{"gain_aug_db": 6, "noise_aug": 0.002, "n_mels": 64, "win_length": 512, "eps": 1e-10, "ema_decay": 0.999, "steps": 11200, "lr_schedule": "wsd"}
Rows from block 5, named by matrix and row number. Rows with one number belong to one channel. Each number is 50 + 10 x the weight over its row's rms, rounded and kept within 0 to 99. All counts start at 0. After the name is the row's rms in percent of the matrix's.
# filt: filter width-5 conv (model.blocks.5.filt.weight, 192x192x5), inputs 78-116, a 5 kernel for each
# gate: gate width-5 conv (model.blocks.5.gate.weight, 192x192x5), inputs 78-116, a 5 kernel for each
filt.137 101:60 47 42 54 57 62 49 42 31 26 54 44 41 49 49 59 67 67 54 48 24 41 53 42 39 54 54 53 52 63 20 38 52 60 50 57 46 51 41 50 47 47 54 53 54 59 52 38 44 56 44 36 38 36 30 46 50 49 45 54 66 56 54 38 29 47 56 66 65 62 55 62 56 49 54 52 55 52 52 59 57 63 71 50 51 50 58 48 47 57 44 41 38 55 50 50 49 55 56 63 64 60 46 49 60 63 53 47 49 56 37 47 64 71 72 52 44 45 41 34 57 51 36 43 46 56 49 52 48 51 30 39 55 67 73 38 59 56 49 54 41 57 63 46 45 34 49 63 63 52 62 36 42 51 50 44 44 44 47 46 70 49 42 39 57 45 52 65 63 53 44 39 48 51 51 55 49 41 37 36 32 33 47 56 49 72 71 67 60 47 54 47 51 40 33
filt.138 100:38 50 60 63 60 36 41 57 65 41 39 52 44 45 47 59 49 52 55 57 50 37 39 46 52 50 56 49 39 49 52 47 52 45 44 45 45 42 47 52 49 39 53 62 49 49 52 44 45 34 49 45 42 30 29 53 51 49 39 38 51 43 41 38 48 64 68 57 44 44 47 46 52 62 49 58 59 46 55 62 56 52 53 54 47 53 65 61 44 50 23 21 44 48 38 67 65 39 30 46 41 47 46 34 35 52 36 33 38 28 66 64 45 36 52 38 33 37 45 36 39 46 65 61 38 56 46 52 50 51 46 52 64 74 69 44 38 40 44 50 62 52 58 61 45 53 52 42 48 61 52 55 59 49 47 32 53 78 75 54 50 55 44 56 47 52 37 47 52 60 54 45 53 64 76 43 48 58 72 51 44 35 45 45 40 67 60 54 31 46 43 36 48 60 48
filt.139 099:52 49 47 58 58 41 44 44 38 39 55 38 44 66 46 71 71 53 38 52 49 55 41 45 52 54 57 56 56 50 42 30 33 71 59 66 69 59 40 54 53 54 55 54 53 41 41 64 69 58 34 39 50 50 50 52 54 46 49 55 44 47 50 43 55 62 64 62 47 48 73 50 52 61 69 54 60 62 45 58 57 51 44 43 54 55 48 49 57 42 46 46 45 61 52 52 45 49 59 49 62 55 59 51 53 41 57 59 40 37 68 68 68 66 64 30 29 36 50 38 32 31 39 53 40 48 61 55 28 45 46 43 43 51 55 82 61 41 37 51 63 59 48 39 49 53 38 35 63 61 30 48 51 34 33 49 40 44 49 48 37 50 62 47 41 67 58 52 50 62 51 57 40 21 42 53 45 52 39 54 64 56 56 73 61 45 50 61 61 53 43 57 49 39 41
filt.140 100:53 55 47 42 34 36 34 56 74 58 60 58 52 34 35 42 48 50 52 58 50 58 60 56 52 61 62 45 27 36 63 62 49 40 42 56 62 47 58 56 25 22 37 56 50 51 56 65 47 32 56 56 61 70 52 61 74 53 39 41 48 46 39 51 49 51 55 53 63 63 44 47 48 38 42 44 38 55 52 61 50 57 65 62 63 63 64 45 32 38 53 49 40 46 37 66 71 50 35 37 55 56 48 40 39 43 49 45 48 48 45 46 38 22 32 46 42 55 64 52 48 51 59 59 51 45 52 47 54 55 48 57 54 44 50 67 77 48 37 49 53 49 44 52 56 52 50 59 45 43 42 46 50 62 56 59 57 52 50 53 44 45 59 70 61 53 56 40 36 38 58 53 25 39 52 31 22 43 68 67 55 48 54 43 36 58 68 53 42 38 32 24 39 56 53
filt.141 101:50 44 49 40 42 32 42 49 44 38 49 54 55 41 45 29 33 47 58 55 42 40 38 43 42 54 49 51 51 43 63 49 44 57 58 48 47 52 50 45 47 47 48 51 52 61 64 52 57 47 56 60 56 66 61 50 52 52 56 38 47 62 62 53 51 56 51 43 53 62 37 34 49 61 50 60 59 65 57 62 38 49 59 67 65 63 47 47 45 41 49 45 46 42 41 65 59 59 65 64 46 51 62 64 47 38 46 55 64 54 74 64 51 49 57 54 60 56 50 58 43 37 35 44 40 60 60 54 64 53 62 55 31 25 21 40 33 52 65 55 35 28 42 61 52 70 59 51 42 57 62 63 42 30 40 49 47 47 46 37 69 69 60 53 61 32 44 59 64 51 48 42 45 40 41 32 49 59 62 63 61 59 44 47 45 57 57 49 51 44 33 45 47 39 43
filt.142 100:52 47 51 67 55 69 51 34 34 54 27 34 52 62 56 59 46 36 45 54 66 68 64 58 64 41 23 35 54 55 47 70 72 54 44 42 23 27 48 44 68 76 46 31 36 40 41 49 49 53 39 46 59 56 60 42 32 38 63 64 52 38 41 47 52 52 35 43 41 48 53 43 27 37 43 43 44 43 48 42 45 41 50 44 57 56 48 53 66 65 47 57 56 50 47 38 45 56 65 56 52 28 30 50 61 53 38 32 50 59 39 51 66 58 41 45 59 60 52 51 65 60 46 50 62 67 56 44 42 49 50 55 56 52 41 53 42 47 53 62 64 45 32 30 51 44 65 81 65 48 59 51 50 51 47 58 44 50 45 50 45 57 59 57 52 43 43 42 44 43 53 51 50 49 43 55 43 33 31 41 50 66 58 39 43 47 46 51 49 52 69 65 33 36 38
filt.143 099:39 43 63 66 51 31 40 56 71 59 56 49 63 53 43 66 63 51 54 53 42 39 43 36 26 49 53 51 63 57 42 43 51 37 43 61 61 55 63 60 32 39 49 53 62 18 40 52 45 46 43 49 47 39 36 59 61 56 59 48 72 68 55 63 70 63 56 48 50 63 39 41 53 55 58 58 56 44 36 34 67 63 52 46 50 49 42 45 49 35 25 36 57 59 43 61 57 45 26 38 46 51 57 60 59 39 46 44 44 58 56 53 38 28 45 41 45 53 43 46 25 26 47 56 47 59 58 45 46 56 52 42 44 53 50 61 57 51 48 48 53 54 50 62 71 58 51 50 32 34 63 55 46 53 54 39 34 48 52 40 37 48 52 43 52 64 64 57 59 63 75 58 42 50 44 52 53 52 52 61 32 46 58 58 56 61 62 49 56 61 29 41 44 57 64
filt.144 100:45 45 54 47 35 68 71 67 59 44 49 44 43 54 44 26 36 43 38 58 48 47 38 25 46 52 30 44 55 50 58 56 44 43 47 45 54 65 60 49 57 63 52 36 43 66 55 60 51 48 69 63 64 57 56 45 43 49 48 59 40 45 54 68 59 56 60 52 54 60 35 50 58 61 62 39 49 52 42 43 48 50 58 61 54 44 38 38 49 50 65 53 59 47 37 39 23 39 56 61 47 47 59 55 59 61 52 57 56 58 28 26 32 36 55 69 68 49 38 39 70 63 54 49 46 44 54 48 54 64 56 62 58 56 39 37 46 56 51 49 51 57 50 62 71 51 49 29 30 39 65 61 48 57 59 50 65 74 76 39 57 51 53 36 35 43 53 65 66 55 38 51 45 58 47 48 61 62 52 47 67 66 59 56 65 46 41 40 56 74 44 56 60 51 50
filt.145 099:50 42 48 60 43 65 58 47 56 52 46 34 38 68 68 57 52 65 56 54 66 52 45 48 58 42 30 45 53 61 41 42 31 43 46 40 32 49 38 41 44 52 47 41 42 41 34 35 46 55 54 45 50 55 61 45 22 37 67 61 46 59 65 60 57 45 54 50 39 50 44 51 49 40 28 57 70 65 42 40 51 49 59 44 53 54 44 37 40 47 48 45 50 70 60 38 30 41 49 51 38 32 54 55 45 40 33 47 63 66 33 43 46 44 48 48 47 35 44 52 58 50 41 61 53 62 66 56 32 28 50 56 43 43 37 48 34 55 56 51 57 56 50 42 47 54 60 44 46 60 54 66 45 44 49 64 52 39 41 39 40 34 39 37 48 41 41 61 55 42 63 64 61 54 48 52 65 68 60 55 55 54 40 39 35 46 53 56 57 54 55 63 60 44 37
filt.146 099:47 59 57 48 48 52 61 56 56 66 49 57 53 49 45 77 65 50 52 49 61 47 40 37 54 45 51 44 47 41 41 48 57 58 53 50 50 54 53 47 39 39 51 61 64 13 25 33 37 33 40 45 52 47 44 59 55 36 43 45 64 49 50 56 55 53 52 57 56 51 32 52 42 43 36 72 62 46 51 52 68 63 56 57 53 43 47 39 33 36 34 50 65 62 59 46 40 40 30 15 43 56 44 40 36 41 43 43 51 52 45 31 40 47 39 39 39 47 50 58 39 58 55 54 62 66 48 37 42 49 45 39 41 57 64 54 60 49 41 48 54 54 55 56 53 53 53 54 53 55 48 45 53 61 73 47 65 63 44 57 44 28 36 37 45 59 53 52 57 49 78 62 71 66 66 63 60 62 66 65 22 33 42 48 44 60 54 45 49 40 48 40 43 53 58
filt.147 099:50 42 39 60 68 52 54 36 42 39 58 57 57 59 69 60 34 35 51 60 38 49 60 53 36 60 47 44 52 67 33 64 66 54 33 48 40 42 54 61 42 57 44 44 34 44 51 46 54 56 50 66 47 44 34 68 50 50 71 79 52 54 44 50 58 54 54 62 39 34 51 27 39 63 77 45 33 37 44 50 55 45 43 49 40 46 51 61 64 59 37 54 48 62 52 59 52 54 57 62 60 34 33 56 76 71 54 44 45 64 44 49 64 62 59 36 66 60 48 33 53 57 50 51 45 54 39 47 52 49 35 42 60 58 55 61 31 36 61 72 54 47 57 50 42 34 63 71 56 37 52 63 61 41 34 54 47 50 50 50 47 58 50 46 42 55 36 38 65 79 52 48 61 60 53 50 38 30 40 51 28 47 53 55 43 54 51 56 43 45 41 47 40 51 55
filt.148 099:56 50 57 61 57 49 32 35 32 46 56 50 53 54 55 48 56 61 63 49 41 53 57 52 51 54 51 48 52 50 45 49 50 49 50 48 53 47 50 39 40 39 34 35 41 38 32 34 45 55 50 42 43 49 59 49 50 48 55 49 74 70 53 47 41 63 52 49 42 49 39 42 51 55 46 46 55 58 48 39 63 52 54 65 65 48 48 51 42 52 48 51 50 54 61 55 60 54 56 58 47 42 49 53 62 48 47 37 40 36 42 61 62 54 47 47 38 28 32 43 49 31 34 44 58 56 57 53 39 37 47 57 56 63 55 37 50 57 59 50 48 54 52 47 41 51 54 59 51 50 66 57 50 40 35 53 40 46 46 52 56 46 35 43 59 49 61 63 69 45 47 61 64 51 35 54 50 51 50 49 42 45 50 46 54 71 66 64 63 66 43 41 32 33 31
filt.149 100:51 57 62 60 52 29 44 55 51 43 52 44 38 20 37 60 60 46 50 42 57 57 47 49 46 61 84 64 48 40 52 46 42 46 59 62 76 47 63 40 37 33 41 51 48 52 59 48 46 51 36 51 56 46 65 58 74 53 43 37 43 45 47 48 46 47 53 54 53 54 51 52 42 47 29 44 54 49 59 61 59 71 66 57 60 54 68 58 44 37 50 52 45 43 39 78 70 64 53 62 51 69 61 54 41 42 49 46 46 36 60 48 35 42 51 37 27 38 43 56 41 56 62 53 46 43 49 58 79 56 64 53 42 53 49 65 68 51 57 38 49 49 46 54 36 53 37 37 34 68 26 30 48 50 55 47 58 61 62 44 53 58 59 66 65 63 50 39 51 39 49 39 49 66 50 35 33 38 49 47 48 38 37 48 56 56 49 55 45 64 43 37 43 52 33
filt.150 100:58 66 46 47 36 58 40 48 52 53 40 58 51 29 35 52 61 57 62 53 66 47 46 61 51 29 68 61 47 36 61 42 44 66 64 50 61 52 36 39 52 24 41 50 75 37 43 54 43 49 53 54 60 56 50 41 53 51 46 40 42 63 59 47 28 44 38 45 54 72 55 56 47 49 66 45 53 46 30 48 40 49 58 58 51 41 52 43 47 47 63 57 63 59 41 37 62 51 46 41 37 63 59 45 38 20 43 61 51 68 46 59 51 48 59 58 27 42 47 50 47 41 43 47 57 45 45 48 57 57 43 31 27 39 52 54 55 53 48 43 53 48 57 68 69 60 46 35 55 57 40 37 39 45 54 48 50 49 49 49 35 26 40 43 52 50 64 62 49 38 58 55 45 44 36 52 52 51 45 50 63 48 51 51 60 47 63 56 64 41 57 40 52 54 52
filt.151 099:58 44 49 58 58 68 58 47 31 32 52 57 53 43 49 50 47 62 81 57 46 49 54 56 58 49 39 55 54 57 44 53 59 60 68 50 30 37 34 51 54 68 55 54 46 47 54 49 21 35 57 55 51 33 39 43 39 54 59 50 45 51 57 46 25 52 52 53 54 45 39 40 52 52 47 58 49 39 52 59 60 64 70 60 50 39 38 58 52 47 40 38 49 45 56 41 45 57 60 61 52 41 55 51 38 58 47 43 41 37 25 34 51 55 53 64 67 42 32 43 54 54 50 36 39 48 44 50 56 35 39 37 44 46 52 41 39 60 64 61 42 51 62 60 46 52 69 59 60 63 59 56 41 36 41 43 44 53 42 41 61 70 44 30 35 43 44 63 67 60 40 30 35 62 60 64 63 45 45 35 47 55 57 50 48 43 52 64 63 47 57 45 40 46 44
filt.152 098:52 57 44 56 57 65 43 41 58 64 46 59 69 63 39 59 53 41 52 62 53 52 39 55 59 38 50 61 53 40 54 53 51 54 44 41 58 64 55 43 61 38 37 51 52 33 39 53 51 20 54 45 48 53 37 61 60 63 65 58 44 47 56 58 65 44 45 57 48 46 51 51 42 49 54 46 50 46 24 42 46 45 55 52 46 53 60 62 53 47 53 49 36 49 37 42 51 71 54 37 44 42 45 44 40 55 54 51 54 49 32 44 59 47 37 57 48 49 53 48 64 52 43 59 58 55 40 33 48 83 34 46 59 59 56 44 59 41 40 44 54 55 49 55 63 47 47 52 51 48 54 48 66 66 76 39 47 39 47 50 42 33 42 52 46 50 55 48 49 50 64 67 54 57 81 51 48 42 42 61 39 32 42 46 38 41 43 61 56 49 58 46 36 49 67
filt.153 099:37 37 38 52 58 36 41 43 59 68 41 50 63 48 39 64 63 47 37 30 52 62 71 62 49 60 70 53 44 53 45 42 64 67 46 57 51 31 46 57 50 46 49 65 61 45 51 55 64 66 42 44 47 37 56 45 72 65 47 33 61 47 34 33 36 56 48 41 45 50 45 61 60 67 43 46 43 23 28 54 61 60 48 44 42 48 61 62 47 42 45 43 52 55 69 51 60 61 36 29 44 58 47 45 46 63 62 56 50 52 65 61 53 40 39 40 33 52 54 59 23 44 52 67 60 56 57 44 44 35 47 51 56 69 58 48 54 62 48 28 72 66 63 64 49 45 37 49 41 46 45 44 36 47 55 41 47 52 63 58 48 47 48 47 51 66 59 58 52 40 58 51 54 48 49 40 34 38 42 50 48 53 63 70 62 59 56 43 41 30 56 48 48 62 60
filt.154 104:61 47 36 34 50 44 56 52 47 54 50 50 56 53 47 32 48 57 58 61 38 41 50 43 44 44 42 39 36 48 37 28 37 45 41 60 40 37 39 48 49 54 47 53 51 41 53 41 46 50 52 62 61 61 54 41 48 55 47 45 55 73 68 45 39 49 45 51 63 61 45 50 43 60 52 71 65 54 58 46 47 53 44 46 54 41 43 48 42 48 52 34 30 40 52 48 52 57 52 48 43 49 39 49 55 42 57 56 63 62 52 55 56 48 40 58 58 67 62 51 34 42 39 52 61 58 74 58 41 40 54 38 31 20 28 48 33 49 56 55 33 42 50 59 58 55 56 62 53 47 60 67 56 41 43 55 44 36 41 43 67 72 53 47 45 49 44 42 45 42 61 45 57 41 45 51 59 59 63 47 52 50 39 43 36 41 53 42 38 44 45 55 47 44 42
gate.137 100:81 68 68 58 39 58 52 67 55 48 69 66 55 53 50 26 30 49 59 43 40 37 49 54 56 49 55 43 42 36 41 51 45 41 56 64 51 60 73 58 42 42 45 46 46 66 62 45 51 51 62 51 51 53 66 52 47 45 49 31 51 66 62 51 46 40 35 43 50 71 39 53 55 53 18 60 45 49 61 49 33 47 48 47 52 50 51 43 42 36 68 57 58 52 59 37 54 36 47 52 58 56 63 56 38 47 42 40 49 50 47 44 36 52 51 58 61 56 51 66 50 50 51 35 37 41 39 48 51 35 51 38 36 30 25 46 47 63 64 43 21 37 45 50 50 46 55 47 49 68 49 36 35 35 51 53 47 57 38 29 71 57 40 49 63 38 43 56 60 35 45 24 43 50 40 56 46 60 57 42 46 43 40 36 40 40 58 52 38 52 51 51 58 54 39
gate.138 098:32 36 54 53 58 43 58 59 63 57 59 42 52 60 69 52 51 37 26 32 41 39 49 45 37 68 51 44 43 64 49 37 45 57 55 62 57 49 53 57 41 59 57 52 49 58 50 58 55 55 55 49 53 58 45 68 57 55 42 61 49 52 45 49 55 70 65 41 37 37 43 53 63 53 55 49 68 56 36 27 43 36 28 36 45 64 57 58 52 47 45 44 59 67 49 55 32 37 46 49 60 56 50 41 46 73 68 59 50 59 64 61 52 32 30 47 44 53 65 54 48 52 65 63 59 56 67 58 46 43 52 57 63 55 56 54 35 38 45 50 64 62 48 44 56 44 40 44 44 44 60 79 70 63 56 61 56 65 71 66 49 45 49 50 43 47 41 41 46 60 53 52 56 50 41 46 63 66 63 51 52 58 57 60 62 52 42 22 32 47 42 66 66 63 57
gate.139 099:48 55 59 70 48 49 45 62 73 68 40 53 47 41 49 50 26 40 67 58 53 48 43 45 51 43 46 62 67 39 53 70 41 16 42 40 46 60 54 35 58 46 42 47 62 49 43 60 56 61 50 57 61 52 55 36 28 45 63 50 31 43 45 54 53 50 55 47 36 48 60 39 56 71 65 64 40 51 46 37 49 50 59 58 57 43 52 62 57 40 40 56 52 39 44 58 62 56 49 49 50 38 59 73 52 43 36 46 63 70 51 49 41 27 39 43 59 45 34 53 51 54 54 63 64 48 33 38 61 57 49 55 40 30 39 46 42 46 64 49 46 42 47 51 61 57 71 44 26 50 40 54 39 34 45 48 55 61 62 55 39 44 57 50 51 47 36 40 59 52 44 49 34 36 32 43 37 48 54 57 58 55 52 36 48 50 52 52 54 55 40 28 39 56 56
gate.140 102:69 64 60 41 51 34 53 71 58 39 62 48 42 45 53 35 40 48 45 32 28 40 54 51 43 58 63 47 38 35 46 38 51 53 68 78 68 52 52 58 44 50 63 68 54 63 72 64 51 59 50 45 48 54 57 46 57 54 41 35 54 51 54 49 32 53 48 42 60 64 57 68 64 59 55 58 52 36 40 47 37 37 38 58 44 49 53 51 40 41 62 60 64 59 60 51 40 27 34 50 66 76 59 47 49 50 50 44 57 46 68 57 40 47 50 44 36 56 59 58 45 58 70 54 54 47 52 64 55 36 65 62 65 57 54 55 47 52 56 51 33 48 57 64 48 39 38 46 44 51 43 52 56 52 44 51 58 70 67 57 65 46 46 54 58 54 46 47 53 46 49 42 54 47 37 52 55 62 65 56 52 75 74 67 67 48 57 45 41 40 48 53 64 60 38
gate.141 100:60 46 42 48 55 57 60 64 60 45 54 52 54 49 44 42 42 54 47 49 48 45 57 55 65 60 49 45 44 38 27 42 54 55 59 63 41 33 40 51 32 37 43 45 43 57 62 45 38 31 75 77 65 55 43 58 59 58 52 47 51 50 54 44 47 41 45 49 60 53 41 46 47 33 40 59 56 31 33 39 45 33 43 40 24 52 59 58 72 77 54 53 51 57 59 50 55 54 51 52 66 65 52 48 40 56 46 59 56 44 46 46 30 38 52 52 62 63 61 50 50 64 69 67 59 46 52 56 62 62 32 27 30 45 52 55 53 61 51 46 29 32 54 56 53 38 53 50 47 45 50 48 49 66 70 46 50 53 59 53 54 57 39 42 34 40 31 40 30 32 49 37 55 64 63 47 50 47 39 32 35 53 49 47 40 37 48 49 55 68 43 40 46 50 58
gate.142 098:34 31 50 46 60 56 48 46 59 57 50 41 48 40 46 49 75 55 57 49 62 70 52 57 41 51 63 69 41 48 46 33 43 51 51 63 73 64 35 49 49 30 33 53 53 52 41 52 34 39 52 46 56 57 54 47 63 64 52 55 56 57 48 52 62 53 64 61 44 47 55 49 56 48 44 54 55 43 41 34 55 74 56 45 47 45 50 65 52 45 49 39 51 56 60 47 52 57 45 39 47 70 76 50 52 55 60 61 51 54 51 61 56 45 31 52 29 31 49 49 42 35 50 55 60 51 56 49 68 66 44 39 40 46 54 62 78 66 47 42 58 77 58 49 45 53 41 38 43 32 53 51 46 59 61 55 37 52 46 53 36 17 32 42 45 54 60 49 47 55 44 51 33 58 61 47 37 37 44 54 62 52 49 49 45 47 71 63 58 52 52 45 42 63 64
gate.143 103:43 48 49 40 36 29 50 68 71 57 55 42 38 47 42 74 52 50 39 46 69 51 46 46 52 60 42 43 45 34 55 44 38 47 61 53 55 46 37 41 39 52 68 71 75 44 45 51 48 50 49 56 62 59 55 62 53 41 37 29 53 44 55 51 59 68 61 44 46 55 49 48 45 42 57 37 55 57 53 51 84 58 47 42 59 54 46 36 41 43 39 35 51 54 44 74 52 44 35 45 48 44 46 43 37 69 66 60 54 51 68 46 36 39 48 34 50 59 65 62 36 57 62 60 49 50 55 54 35 54 44 44 34 45 50 71 52 46 34 43 66 52 44 41 62 61 53 49 59 54 40 60 62 62 54 40 46 40 36 53 37 54 61 44 53 55 37 38 32 45 50 47 47 37 44 37 48 62 58 59 31 37 47 56 62 70 54 42 48 50 19 48 67 64 62
gate.144 099:55 64 37 48 51 61 61 57 67 48 38 38 41 33 46 56 54 45 41 55 69 65 56 47 63 51 58 51 47 53 46 47 57 57 58 53 57 37 40 42 46 29 40 42 45 47 45 47 54 57 49 58 61 67 44 49 55 40 37 39 48 46 40 40 49 43 35 46 44 42 48 48 47 49 44 39 43 50 48 40 58 51 56 61 66 51 67 60 53 61 54 74 58 60 60 48 57 57 53 63 52 62 49 48 47 38 39 48 48 45 46 36 33 18 41 43 39 56 58 57 48 61 60 69 62 61 60 45 43 42 64 47 37 30 47 50 60 53 46 53 55 49 54 48 46 51 41 50 46 57 49 46 52 50 40 58 64 47 56 52 48 32 36 37 45 45 39 33 36 46 52 60 51 32 26 36 36 39 46 25 55 55 56 56 47 59 58 58 63 78 58 44 41 43 45
gate.145 097:57 55 47 53 45 68 70 74 65 62 43 52 40 44 49 38 32 48 57 59 47 48 54 64 60 52 42 27 31 39 33 43 46 45 40 43 36 30 28 30 50 54 61 55 48 57 49 34 36 44 66 66 68 66 69 46 50 43 48 53 29 50 61 56 49 39 31 47 46 48 52 46 45 39 40 66 62 61 69 53 55 41 47 47 49 42 41 26 29 31 60 62 51 44 41 36 36 26 41 45 45 44 34 32 36 80 64 54 48 66 30 35 34 41 40 51 66 62 55 50 67 60 60 48 52 45 45 59 60 43 45 40 38 37 35 41 38 38 40 48 43 39 54 51 48 35 49 57 67 63 59 61 71 68 61 72 66 57 45 41 67 58 48 49 52 45 44 44 43 46 45 54 62 71 59 63 64 76 70 59 39 46 45 42 44 30 31 35 36 43 59 63 65 56 49
gate.146 098:39 39 48 47 54 57 54 48 40 56 56 64 72 56 52 53 48 48 58 64 47 52 54 47 47 55 59 56 53 63 29 35 51 52 35 59 59 46 56 61 51 42 39 45 40 62 63 64 63 49 46 60 56 59 50 55 64 50 48 52 62 70 52 45 49 39 35 43 51 51 61 52 58 64 59 49 42 27 37 35 52 46 53 59 56 31 48 48 38 46 35 51 59 53 45 55 57 68 65 62 54 55 50 53 59 78 79 67 72 63 37 49 51 57 43 56 55 55 47 40 44 45 48 40 48 52 48 34 38 42 49 37 46 41 38 55 56 59 60 58 64 58 54 58 65 31 30 50 45 30 53 50 33 31 37 49 40 43 41 50 46 49 47 38 41 72 58 49 63 59 49 50 38 47 47 70 52 46 55 46 56 46 49 53 48 38 43 42 43 59 64 59 48 48 64
gate.147 100:42 45 55 58 69 53 65 56 37 54 27 37 63 65 51 65 54 44 55 56 40 49 50 56 54 41 38 44 48 48 22 41 57 68 45 46 41 35 46 61 59 62 60 47 53 28 46 60 53 54 51 52 45 44 44 39 38 44 56 48 63 62 53 56 48 63 56 46 43 41 43 32 59 58 59 68 53 50 41 70 47 53 50 54 49 34 28 37 49 45 30 48 58 55 57 41 35 41 72 47 47 39 51 51 50 75 65 61 50 47 49 37 44 55 52 49 55 51 55 47 33 56 62 53 46 74 60 42 42 38 27 38 47 50 54 40 22 38 55 46 63 58 54 47 39 39 46 54 61 59 70 67 42 28 37 32 44 55 42 41 54 58 52 56 51 52 45 51 60 55 68 48 44 51 49 65 61 60 50 55 42 51 55 47 49 49 51 40 45 37 76 74 55 40 57
gate.148 100:57 57 48 37 50 51 58 48 28 42 45 22 52 58 51 71 66 46 47 55 63 60 46 55 67 48 28 31 43 40 40 43 52 59 59 51 37 28 35 47 43 58 61 52 46 48 28 43 53 42 50 55 60 50 47 54 42 34 45 47 50 49 52 53 48 47 55 53 53 42 52 39 30 39 34 55 53 58 66 56 58 45 47 44 47 62 46 33 43 44 58 55 50 45 61 53 43 50 57 38 52 48 35 33 39 49 49 67 54 40 50 43 45 69 49 41 50 69 61 63 47 62 53 37 45 58 72 45 31 45 47 40 32 42 48 58 48 40 40 60 50 46 35 40 40 55 51 60 76 69 45 60 58 54 46 49 39 31 18 37 51 68 76 54 46 44 30 34 44 58 56 67 54 51 63 40 51 59 49 43 47 39 28 37 34 57 54 43 58 49 49 50 46 32 43
gate.149 102:47 49 65 61 39 62 52 44 48 55 41 43 59 82 82 56 44 48 39 43 57 48 38 45 60 47 34 55 68 49 56 58 37 45 55 54 48 51 49 39 64 66 39 25 38 43 48 51 58 54 51 54 49 53 59 49 42 60 73 61 51 40 46 49 61 71 66 44 30 35 41 48 57 46 44 53 61 67 55 51 52 44 43 49 58 52 54 62 67 44 59 54 43 52 51 39 39 60 65 56 51 43 69 66 42 41 41 51 42 53 42 47 51 42 37 59 55 33 45 64 63 59 49 61 53 57 62 62 44 42 45 58 49 53 42 49 47 65 64 53 58 52 38 27 44 58 60 42 51 64 52 59 55 45 51 67 66 58 64 52 42 52 57 49 46 35 40 53 49 48 48 55 56 45 41 62 61 64 54 65 39 56 39 38 41 49 36 47 55 56 53 49 33 24 43
gate.150 100:57 66 57 42 51 64 54 50 45 66 57 70 53 50 48 36 46 53 65 41 47 49 62 65 46 57 63 48 45 51 38 53 53 40 27 57 54 57 64 61 53 47 45 49 56 62 68 55 41 54 50 40 38 34 44 43 55 53 54 47 44 52 37 43 54 44 35 57 64 53 58 66 71 61 44 50 28 44 69 75 36 48 61 74 48 61 62 59 49 57 62 59 41 25 36 42 64 60 52 38 45 49 59 48 54 51 56 45 41 42 46 43 45 57 46 47 47 41 36 50 61 61 61 40 52 25 35 61 61 54 50 65 71 72 62 35 49 62 61 31 46 50 57 57 37 39 41 41 52 43 47 34 38 46 58 54 64 72 57 52 52 56 58 59 75 35 52 45 50 33 27 36 46 49 45 51 46 50 53 56 58 53 60 53 46 47 54 49 51 52 68 58 50 50 68
gate.151 099:35 64 59 57 56 45 40 50 52 60 34 48 54 51 37 49 47 40 45 55 64 45 47 50 58 52 74 55 47 48 38 40 48 52 43 67 64 49 47 52 58 32 42 38 40 53 59 81 55 38 47 53 58 56 49 40 56 53 46 43 41 39 35 56 55 69 51 35 43 41 44 56 58 46 44 65 51 54 39 42 58 56 45 51 60 54 65 61 51 48 38 48 51 48 44 50 72 67 58 44 47 74 60 49 52 50 58 56 43 57 63 47 47 39 20 41 33 51 49 49 40 51 55 49 52 62 59 44 52 76 58 49 46 45 51 54 69 53 45 58 64 48 31 52 62 40 34 50 50 31 57 38 36 55 51 63 64 58 56 71 60 55 69 42 40 42 53 39 40 53 49 46 22 43 56 44 36 34 39 47 56 44 53 57 51 45 56 49 66 55 54 40 48 43 59
gate.152 101:52 57 63 58 46 46 35 59 49 56 53 58 65 74 56 40 34 37 39 49 53 39 31 39 57 51 55 67 63 38 64 53 39 45 58 65 71 61 51 51 59 43 40 31 44 49 39 61 56 37 42 46 60 64 55 45 49 61 62 50 38 49 56 61 68 57 52 33 28 47 54 41 59 51 44 44 58 57 49 23 48 38 38 38 40 55 62 66 56 50 52 49 58 63 60 49 58 52 62 48 41 48 74 68 46 39 40 56 60 49 59 55 38 46 42 54 57 51 61 74 48 43 60 48 43 45 50 49 38 46 64 52 36 27 38 66 66 59 59 52 58 42 32 30 54 57 54 37 51 58 45 52 50 39 46 55 51 66 44 42 53 57 51 50 40 46 45 52 57 53 64 67 40 32 42 58 48 62 41 39 52 46 58 55 63 30 40 48 60 58 43 40 50 49 66
gate.153 099:65 60 52 46 42 48 47 55 50 48 61 53 33 37 35 57 45 42 42 52 66 68 53 53 40 58 42 37 43 49 52 71 59 59 52 38 32 39 51 51 35 52 63 61 60 46 45 51 61 53 48 53 55 61 54 70 41 19 36 49 51 44 47 40 50 20 39 53 60 61 66 59 56 62 61 45 34 39 44 55 46 54 58 48 47 59 48 39 48 53 48 58 62 65 48 67 57 39 30 44 65 44 36 44 56 48 39 58 61 59 41 43 45 58 54 44 60 58 53 41 62 59 58 54 58 54 39 49 47 64 45 57 61 58 56 62 47 33 42 38 37 48 61 62 62 47 65 53 49 43 30 35 57 62 61 35 39 47 58 60 39 40 49 49 49 54 46 43 44 39 41 33 40 46 41 37 45 55 51 56 42 50 57 71 70 57 47 49 42 53 51 51 56 52 61
gate.154 102:67 51 49 47 49 61 52 62 57 62 55 52 43 37 32 40 51 62 55 47 46 66 71 70 56 54 61 53 29 31 35 43 46 55 43 57 31 38 35 49 43 33 43 55 57 47 49 41 33 53 70 69 63 58 78 44 62 66 44 42 46 65 70 48 55 39 36 48 60 55 38 40 42 50 29 54 42 36 48 61 40 52 55 40 40 43 51 44 37 35 69 53 46 46 60 43 62 44 30 27 64 58 51 37 42 63 57 66 57 62 39 51 43 43 34 52 48 50 53 63 55 55 53 61 64 37 53 66 61 58 30 35 40 44 40 56 57 60 61 43 30 37 52 60 45 38 55 53 60 46 48 55 54 64 67 42 35 38 55 47 52 46 45 34 55 47 47 59 43 36 52 46 56 61 54 44 35 45 63 64 48 50 40 42 43 46 71 63 39 39 56 41 53 45 59